Weights of a small self-supervised image encoder: batches of 256.
Rows from block 2 of a small self-supervised image encoder, named by matrix and row number. Rows with one number belong to one channel. Each number is 500 + 50 x the weight over its row's rms, rounded and kept within 0 to 999. All counts start at 0. Numbers have three digits each. After the name is the row's rms in percent of the matrix's.
Before each channel's rows are labels from the 100 images, of 14848, where the channel reaches its highest value: "place" is the part of the image that holds the peak. Only what is clearly more common there than usual is listed. The data: made-up ball-and-stick molecule models.
# convs0: first 3x3 conv, stride 2 (model.blocks.2.convs.0.weight, 192x112x3x3, each kernel summed), inputs 0-111
# convs1: second 3x3 conv (model.blocks.2.convs.1.weight, 192x192x3x3, transposed, each kernel summed), outputs 0-191

place: middle right
convs0.82 089:419511399530406413455448573432522576508553504515555552460434487501469465452478518487476611502540480489527483574433446484458537496492460449513560470555529511528497499524479441478561443511561439553514532547426455470499614550481447482469509493509415554421459469373541393435536510423518606448545512500617468458503516516544463504532492526423
convs1.82 094:490444409438467516510504535486580500456486540490532456506499454459583499607530584589387462508523569435439482544486394498554441403631519486502544551586568466474475399477445486479565498461479383479527526487495467552518508518465467561536527381502558429496492506544504491535564432544461436634469483451477588505510485405415561448494543516479585568537507391502486485507525597490494489539474564476463453441466505524440538505548610473557499469495511424550547481553461509454430469490546476501481482562503489457470536613517491574470539516500548498525502384544518485459460560491551530409

place: centre
convs0.184 086:502531482468454485476522548402475473506501479554581552534545422450494485444476571509674522471452605592509539517485498513445451477480499517444531498477452453553503517475548441653484502491498458435453510501574495401462592516536489481475459548495444494456442435493531405534462530604527525463432431450622535422484483505484449448458467501515
convs1.184 097:431507547507510562654531549391475489351514561448531536512473524475484513461409450585550527412479534474508428471481503440572533553574413448546453385529476538504490500471515470442529500493490448508470406476557506509581552500524536456548501412471496440470589473424515475443419459514494499387578504450496572441524525465397384564468604445467472448499537424401412526519468473469536562519445462513543492555593552524539476485448479523506470452504474500547495470443555555440448515467483563534529468497547483475493491455538504456500507563594498443443453440517465538516469435448561483411

place: middle right
convs0.72 096:539416497486486567541568485533594400451532476500540468524503525497505463508494569465581586423420482576447468466524509511536403450535478525436508470472503455490489484577432539577379473515522386464481358453505504517529508491492568508366544537452529491502486469494516500486401508523563468518395509496500410445609514425494502543499492526463
convs1.72 109:460498510557522481565428487536566639490528441447467473517407535507443609482478462542537496523451534515532472523456464419444531566571535489419531562434472450547506493491546544584488503545496445558502432528407434466547547527503540512495539527493473532455526475575538410514497509453587538461524500482431447519495516474534507418417541500465549485557514499506553539453542462424614518496487509482466507459456489531461497522532457420500542563591410507564545503351540502630501437495477424478509500422580505564413574509469647510601527451505543426462410513448517523452488479424484595529

place: centre
convs0.158 112:480539488369513439508528474516483497463538463457446546629457520454491500473498448473576471484547445495412637430492460542446547470405439477571519494524432465581456460516448531500391503528537463498453449517468568532505518425537448489490568423502524525477563510438522461528529441514597448491452629504516522469652489499504503471464451503527
convs1.158 105:529444531450493458494516491449531478462412465490481617563429447443419500492439489510457556433483517542438473561339445590492529590433501422522460468442492509466443538589424507527545549550548491483526474511518442372615586519542503517459489466550606493392479448536419457531440427525617598492537525486572517553471544519535470509490541498488542452489572505447466455407515466488597424519518506468385428423472440475469482535495419528496448531395485482518401468553480513544443387477446518431498540486523510517489552514524537532579524513536496508495498517487505512527503461452557541497

place: middle right
convs0.175 066:480581441396508530502618553534542395454524489441492504436507502542434569532453508475448508480637541539539590472422430441560444516450455414505480503504465508429405538513512483472444503508530593469468487548524552485459531479522513482464468502458505562568563518444490496595470575530536452451542495453475411512386496542573478538447468518592
convs1.175 092:464497473506545505569569585475532499525462593494609466470435447496500430540495541407640469408541460474423480594547471565536618502498548496541505514558620468494533440488522510468539489473424507535495551494545373470538474552446521533514427468520490507468451496584450528582481486525459509541440479547454563588553479579634569524573516507423461451501554458500501480527522520515539498540435517478518479469497540552419458517482617525482472530462542484481460440499443536535477481475583435508465527488532447375503535513530499645518640576492517459607476507502517467509549521518557526495

place: bottom right
convs0.122 138:500435477449494429481430446490446552468474512568525465454529418480453485462492551525514542509489518421504495486537505503361363414459446555447462459489428404472457544561511536506384508481526429556580584489414404522510542491478446506474526541462452569464556457410411545489446519522425462513560477491534546449442499466560494552554496559471
convs1.122 149:480389410482473433436588555441486450483548481559525534475532508525411563523456545480589509616511491448460436515528540539572537463481447578523534448517430432504548467465467577507469487524561563484422544486381507528472637519505387535566510539581508469546609581509507488488476545515470477509487518523564538432422572481510489482547519504463457491547490526549518381529446530477459577486478409459480438509499495478510525564467485469459498474498463515477518492499526487465494421373657506477493557512523413473478425526475585453376468461482584508522569557510509529584534512428568467521

place: middle right
convs0.54 095:569529472437448538533455506521513526392480445575476498538547481455491482579412449498498476458636500548439483557489340428521524505614493595493476551462549516462506478475511500494500456508536548555511558417534517413525495506553466590376595550536450518523521481423507521537470523493461489513507455499411498488551472408480509463466506389524
convs1.54 102:537541565550426450481511475530509478486575464499522518416504456499503503494504416492424488500477573437563490462534451499507523472545551469477406477544554527484546555463524513474383433559510488556512531519357609577494528456572495464510511472353481544568490520484504445531353461471435570494522402523466535574603504480547495468526476497550429497490483595564508453536449493525584515547437536461554536351516568432411433576525488572487450484514465471468511583453541404526503500507458498544517493560535517492475470544503592502565479619487561508487455463512559427457598476554452508496

place: bottom right
convs0.116 131:553489429509526450513340396497511540440476498513555446461522409523544484451491465567476616574525400437511426567485416489394422501432456550459477496444512505522468418537479572530422533494520458592537566544465474476478504507458535535494472504514494501474559454502410520537409447487421485476481485516512463485446462528559538488465488375469
convs1.116 145:549343451453532506433588565507478480422489350551534446497511493524485571521491556484489507709549479397484484519538517451524453566457511507558514530558413474559584572447454480468472466486479530545428460456583489472481571573547411485523425545434490417439537570513496568431443527555505495439457467482493523438409553505543517424538492502489429473521509561445531420516511532475507636523475471413484500471493504443548505588492556457458512469480451490529577468466533420486498500467494497546525520544476512450500437512565480448422478504500555493507510563456492487623538493507566456533